Rows from block 8, named by matrix and row number. Rows with one number belong to one attention dimension. Each number is 128 + 32 x the weight over its row's rms, rounded and kept within 0 to 255. All counts start at 0. Numbers have three digits each. After the name is the row's rms in percent of the matrix's.
# q: attention query (model.blocks.8.attn.q.weight, 192x192), inputs 0-95
# k: attention key (model.blocks.8.attn.k.weight, 192x192), inputs 0-95
q.7 109:138136124043170196145125094152131120143105184125060150187175126104108085116110097155182151175127161169121137154085171081166132144129124106152110181148104139125151158161169101171099062101198086118099173153132114157070120093107132132197087106141093163081117158153122088157117119093106141121
k.7 104:142114128136124119167136129162076182125136160121104094195096103112176134086116126169115161166179087155162134094147127132135135174143116142154155131103195138126126053168087168106122127075135154145154110191095100171121122155122130084061082153185168114139118111151087139152135179091100139085
q.8 096:151176137197124150099161112165168117121108153146135137117122114209162141103123181083077180183144154160141115087080110133152123168187152154095081167145186119087142137120132177145142118126108134105108123073115067103110146101148088097138078146152148145101196136153135085164089107133132087159
k.8 099:091121144148145188141150121146137137114117149062105137168152135152189130123173153074164152190123149126160125112100160085145185138123103094194168128149106125156134082160128083132091057121148138125055138168118130143156125184101162120158186107128127142152121133123183122116094122156138120167
q.9 093:143138099114127183155128113180109191135144139117146135142135159130139135080115144119099103151087137123157118106168053138178106122116154139139101142167144104187102097169145136089110114113112102168210073097148162122124146131105158092066128116156159140090140127120074134149122100159088149102
k.9 093:092165180066068105073118092111150121140137084166105096122121085130089198071138086123159111148180185117150114145118164165110106067129110132105139209127078110142102129128134099144083082095170178122069129092080161164155083126109158114149153094051078083111165150158132108119113068131147102127
q.10 104:130130142135094156139122116121155072047075148146141127171142114117112175184145031073100104150139130103143180178104091094128150181148135099090077112124122102149105140193134141125057174129121064106114123102082120129122191160084134140085118116141132092145134132135146092120154111124096181131
k.10 101:145118170107192132132110127146179177197111135063127126136156174076125135171159181170125095122107108156116117090109147176174145104178135118110090062099128098142137100113186164114165115121123132050142138126190113137100075169122089149125125130103121118170099179058132139092070132147184092140
q.11 103:127047119139128090191110100078125113098180137089108149121095174096116163169122181188158121128154162135161129155077118143155095092083153160091080169136153123103137123123143114080141124114091077142112214111118154133124168124112165124191165138121154142113077084108096080127107091154102157114
k.11 102:170176190144154105151129162162117165108123150082133087120110158101114140094065126186137102188145127161159177144161081169059162101151136099149148122166125092165156114152087169143110158151066130140149081112128120179130152100129120156104100174078138120078098188201082109086155154122147180086
q.12 096:102129185137108127101149132177050099139154125182123070126129111177115119102186080110015137110102165108119139098144064146089120117140156119049082129143137146145118112169075143130133149153107112158123097106131111126143133099159075098101140145123215129180153131155094180148110206032144066091
k.12 104:110129127138110136092128133103172174119120092124154082137076132168121167158145159090092081098159178144174094171173137103155161091125133119098163121139108140116140202108131099133141176082146133121112148112139154063160119123135113163160158148091048121114122136152129149161077066154135109166
q.13 106:129140091106087155110148118141163072080163129136148097132083131060109093139112090089132046096093110153163137191139174099076158172115099186141100185121105159168065128156118069139112121066099102103120146142052137123135144158075145155143087176100147134186157192129138131146130080145091148118
k.13 105:107098093094114111120097115130146156149132158091116107156213104119082136138103177143141105092175113157017127068121146140092100139136096100129119143124091142109160112108116133117136159164130114086144192105212116108135129168116129117101151096063182143098153088131122148141105139130192131158
q.14 096:147161134140119140160111118130104118127155086138109071174188124120120142136149083092186105151127131091168100163118174081128120142137200201140131165124140146203092124143140100149085096120106125137150135168084156137140112123090206150108048159156128174158129132099151156100150065078161096102
k.14 091:149114091091116167067145051104135119140098108092099119179111153178147129205098139093158145123175142120117111113066150172079192149110131106123108128152145151154169143085159129105120098139119171165175150085162137118136122158176136098130185092099192136074172148163084157111120128188129141175
q.15 090:087088152168089094132092161114179140133146135199177114138068142136161129087176176166124060153176161183080094119099101188148120090148128122161120148206125123155101099100136110104128149143053164093115109055103095095108136126174164105138085163158114108135108103151088120151119121164063172120
k.15 092:118146134138155126132190145122132098203139161158123163123224097209077077119161119149189157147107133088101147122118147120099146155145123125109107078103124145214135102119124132123134122154123097202107122139119118141173136075121158140145180154163102141096110123107133180136129120129094090077
q.16 087:106145122136062168169129156087127112154130148107189161114147159072125118121062167121196113092083120184177113095134110069092104169097109099138109121161099157128087140108158087130089118124187140191094091084061141191171134144112135124054152133108113129116124118124093096128092109158055126152
k.16 086:137152111089091102167112118140086102120144152160062112127197148139167176090144118152112105162135091136122131105082150142128070088181116120065098141157062076117131129148098142094120144147139133111073158110137105130153113187088120157176136087132077148076131121138118110157146124149096179176
q.17 100:165044070108121111163166164067139162073169144063159098082137135120172134079164159140063140110126095127165096104106066120156147098105097142117116164162196157110116072089182142146171143115120164146139143118118138112163143112098143036094089141140111142149080161102155104103123079162063135126
k.17 094:133151120066124135118090099168118053166089053095141152134113116128136081123097137169186158144136183131073142083145139112103124121111099073153142144089072082152143118180079154113079104147106121125097126077136143188139121158127126158160116098179154161179139142156110094141116141127107115101
q.18 108:095111156134189135193110145166161121168100140098072107136123073123140115135110139139117076064105132145140156147151193126107172080105117115131132106120138117079157106076138134088123090098112102141120157105139156145166143123143101188165155126124154136192105097185191080101109067142119119108
k.18 109:096142118137098143123116176157125143141117149151167152134146125098121127100157161083160185060112021191174093181111114177144167163090087137181069138165148165112098139137145150148111127099111128156100081120196150136080096125173139095104161103173115097090145154171190132162146118105111120072
q.19 110:103086086147155120161138062126127113080122125104104138131120089112138098127140126160127074169090168135146099116083194076136158113150127174122081093110085156117140145114110110082146126137137088046106138111115144145118127179124137152225169079068120192154123138161058067130141110099187088136
k.19 109:168122176169108152092157126174124117107120241143095089129163136101114103118122188109142118125199100100129144135126117111108090112163106160147160094066175112169090061153131170146158175089119128125148077122112132165125168138184223112059138127086138097165138190111110086093132129115081117084
q.20 113:104132109137094078122152096155092091130136171181100090084105179056092097113070086181077054084119161150147130121106157106128138106162151100142101108086136115113114162151095069096125110121088130137089174094147143141123141154112160175149138142147142137155136163139135086111180086073146100092
k.20 104:155132156150108120120125161086133147116059147086160066116126146097117176106127212136145111105157110113155134140137152173177163106133139124168130106180099151071069146126121128110120154178158145163141114129129165112101105128079203117072141176079163104130106147162083053123150113113156073135
q.21 097:136143159173148158148193152110187146077094134107165190136175130138150145119122089095110130142143144152163148129126082123090165159110099158080152096120120159154137129167170150142135136161089183087089140118171140150186138137159101126115139155107136114175142126140161161149170095121088137141
k.21 097:150118142123100130161108111171167082172142142134081145163118113116067146099125176139136138107122108173110142079108130057117073131098138129132087173077077160082171130106162152151162091135062084112098108087122173186070178180088066105085151125167173167124150090181157115100161149161072064148
q.22 092:150093124121132071151201125143067126136133193145086147130108179145088151146114162188123089070148098100093094101087130112176119043119113140161145115137136069120139085103077130135162130105099106111107183049189119127123146120113157168136144098129135150208108082118113095148084068140132099099
k.22 094:105138132096148164139138090133049119120151194135187116125061082083168104081146134132068148132117097146121105163134140172130170116134080144108085146123190106207183151099129179138087164144108152142119064100148183157173081080134142096149145168117134071124089160167116125190184101093131134090
q.23 101:112168107096125098160109128066091129135134134135130106096123137079107107159147198103159122098148180162151104140107134184137170090111104150127130144122084145065167107117080106156166175119175148120207139183180113111148099110118147145130157134071156129098140125103162000119098101098152139168
k.23 101:105151125181088117162142178154104132119146115116157082120146150062108153116113134108122080117066057128119117127105131105129080178118133133133108149150100139143143143088083131084079122112107154128142139097125111099120105141130141124125122102124152086099088151172071140177118169085153180104
q.24 113:161061146118060086141115117096111135146138115105211101178097207128086121138158108136093114084145133123155092097152070078138147112154133118143078124100156156146080147185121091151087127120136104123153135106094131129170172124122114119131154133187137063126134091119133157097108168079143122083
k.24 115:136142146105118157132091153076103130116123160113135133120145139123109120178114180114101100128143192073098134113158133116127197095081129168107137067127072063106152172107180130149099165169151093150102133102195143112084093096062136125199177066080106114136073142084138079130124110131152119149
q.25 100:114157139096098137097132079155114107164078114181141156120090102146103099223096087103136133079165133093141104126062157092097138066104197124124091109060152128117193204118102152162100134162105061092095169143188088146061139133170144174118131169129106123110138091132139159101093076077135135112
k.25 096:146106160172129112129156172109096144097103130145122139099114156117142177133147193129108104203122092103176108132153097112108113172127103154153122134163145123079097109087110114142145106147064148132140113131175115108133160106130138092138115169147092113085137170107145077082116113140168112166
q.26 098:187138083127127109119155191146169156067141117119122089140118201159123164100107132145185040110146092090160133149118118098131128111145180108175115126186129151107083101149125115116152217181101158093087102163122176125187141144139192095149114155114119109162108109159095149173163069129103182131
k.26 102:158156067107117110131167122126121138130094106130105169161073106123091155099146110180150178086120087106068088104157152143065089146129096142116101190094161122115115101135107146113135037171120120141129123080097168159172133140124145144156186152113169121170145150092140117062122123155140067107
q.27 090:126125106091172144159120112124138122158116125133122150147192155089120161114184146080160110118158091129143107154111155093117156057128114110096143136136142164145158103069153144106128123120184165134171169130149125128070082111132134113140087107133166126165177195078081067113127130110120094193
k.27 089:066080122151113129091076142115097149116134144179140112079119111145157140179122095109097158127083090130125080092104127084157096186136072106118094165110127074186142122130089094122103112150175106125135105198108122136183059153123191111125108097114129148141089087155085067150133153102139104109
q.28 100:197135143139132125148143141115074119147172174082115165144166123114123110126063125180066128149154148151134121095101082155147157085104149124084116148115110114136097158127125164104117051119123155153178104114118125095084140151102149115107105140092097135121129054076179103105129173122128110133
k.28 111:133107142086121096198127075133077139053113115098135139112113121116163094152106091165110114140129160131136115151174136121191144108131165143157102143133146122140126118135163100096093152061126150132150109065151151118120094138088153160131238104108041069159122109146144113167113105149207142093
q.29 099:133144101131074183129124118098116142132109143139121134111101114161155116115138187171046204200163179121113132045120099109107175138093158105156108085137100135178155107125135078143156076118123100133107107171189101088119107096174179098145134076116127146085099124097095121159130102096127139139
k.29 102:132138197108100073135161069153133154161169098138138081118133079087066168088125126093168113168146172103112138123116095074111082100100142170097109163156129153107126069141133096109144120000103145131137085155055079144122189142087160166164124127166119082131134161169087178096072111154097130147
q.30 113:175084162138082144139125152160133105120091139069110090050106106127103150197060157164119115161153154128095149164114126127166102147135099149074129143120121112121163115157187121153135222119121134099061139090098114064124144148114144084089066125114158099097148157121169065155148121172096168089
k.30 109:148169134058166106123145090168071114146124123156095146182129108104086119077138113144165127161175092163133098146105074164082163158068119158123153153050170134135134153116173130133114122127113117133150131126131092134126116128113157158139230155140077177157096122143130142092138084110172092129
q.31 101:127103112167099093128093100115162120134098127162169184090137148161184118145141038110096171133127165145122164152172096120107145161144095094133117114140110087126058133139127105133189062115091101180158090152048113092163101069191117117103131126180162090149116094163116165115173162147124095104
k.31 105:160089085117138128151077131144177104149175116154134113133136125112126172110102186123126105154137083091171188153207170158158144149123167101108114097120109158105113112158154153114133167111158094129091159160064126138071160140068081113108126078103099115192146147094072139072111081143081084150
q.32 076:142159073113183144152091128134045128158108167109127147094133158137101103148077156107115131108149146135098128097162135112137107124111093152136089158122114116115145190135106163103191097133193118090169164106097075141097148181140106117153143087147130141134087064116139146145085042106158117098
k.32 077:097184149122098161127100155072133098132114070166138144189111110130118177110163119130179082091107119116166155136107157173138182161118147105090121080124108141151126132096158132125184089147106098126161074111161150062155094097103090107163111130177152179073133091116184096135103119145137157167
q.33 082:143090109194168139087131037170144136175129088171138080126141091115159160143105161119080145128148105121122163108163119148087140159137190127138103105147129120209161129221111171095101104111145136121151137128094116147104153160108117134081072135107123154102138143126148086156155157133103102139
k.33 088:102154143115083124132136074083114128118172108130130089103124111115078116141146203099116088079118079179108150116168115166107115123187147153084148149101157146094160197152133144173094112161108166127175183145085164119167179149109094217137114148160148078214122132187111114113108158123129095125
q.34 092:094076165128087153113172144159160109088100094176159126098086179152173140107112104099110083144131132087157156117143143136117128170213137170106107159093124148135104174135103156154089175164088084172057102142079107146091136145115153108140158119184157117133183157156116133157100151152171108148
k.34 090:176110127138135069151159149146071154117144114111144093128095134091166077122075172199133096179136110160158099105092093140153101133116109123181133176123152140090080068128104093160120105101185099137152091173144084107147158143164103114164118099203109091101170180158118078147176113142082111143
q.35 097:144087139175110116101097174144135133150045116099126157113120105151119101054125111102130139202110124169124125103129154123151115149129129131160152119115114181095189158102140179090071151132134126089028151156131055150121123124137082173133072133167168148158143092167159120139140154180189122120
k.35 098:129151166083085153188106141125071127160158113092141093167095141088134149182154148111123097091123130165119164145074143096198139112170097148088057150106138095138158086226124133148078171066110186077138121080114119146164121105100141154098139158159155136100104169155113084103114141072161143115
q.36 093:107152108127132113085111155170103126166085088112062088139126122134075153157112055208175099117131125106140190134105203159109102133136165155110079150114119182110128157161076088124111162127106121119086192129170131130121161182132162140152151107091064142133118150138154115133097146123210189141
k.36 094:106077166148086129119082150034137104099140113122129134114143147129116119185126216154137099152112123157131080071103135113140175094158067157093130097098112135091140094113109160068136138118149061142094110107133181087152105106093101154182124108128092105114141168170140064205107096113126131088
q.37 100:110113143165119129110134138104184106169130127153073107134041139108161168087114129083189099124145108153109113148095168158122171075151132125162107121123093082120076141160181094159145181082125137081101165148088087139117123089134127139127076197116103147108186189147111163108088122147101085080
k.37 099:119117134133096139154110129109072091089115127079146078141168094105193148131197070191094144053147129116159082071131122195108147092081129131081110142061130107156130079103100104199153129072171130117099151131121194137133132139129122098126155142132172103121176122168139177125082189080132183111
q.38 101:114102115151122099115148121109147142166105148169109093146130119130140138056138113103138195089067119107141123117182120120120113152149147128090102159084164137136063134156159174100128091128141125143070156095109073147168139075137127133127060114161125165151154150160169126174172166173170082135
k.38 101:100172142121123111113144156232138137185153101153139127074106139146121077134128122105189114143138149167145078180136107167148094127134151096130171145163131081138120091168112176104082211141098119102121082059079081145179134088123125180099115146080126134139100136141121098116089101100149074087
q.39 093:154140136154097137086046124092096097183116083140056125110080115145101134149123134152139120093083148108152113174154171097137135069124176122143158112085112157121090155156125136156135121130158095036140172066164099074102114094104164172166121119052122177097119118116053094070108130144131117130
k.39 102:072119101157090135080119148110116094081155051146132118154151125128168091127166033142192116056128185162156141138141130180088185155126156167117122093134067154157138111148132099101090152120159102127110101163100214158112167102139142156113097120119143094100126082112189113171118174116109104124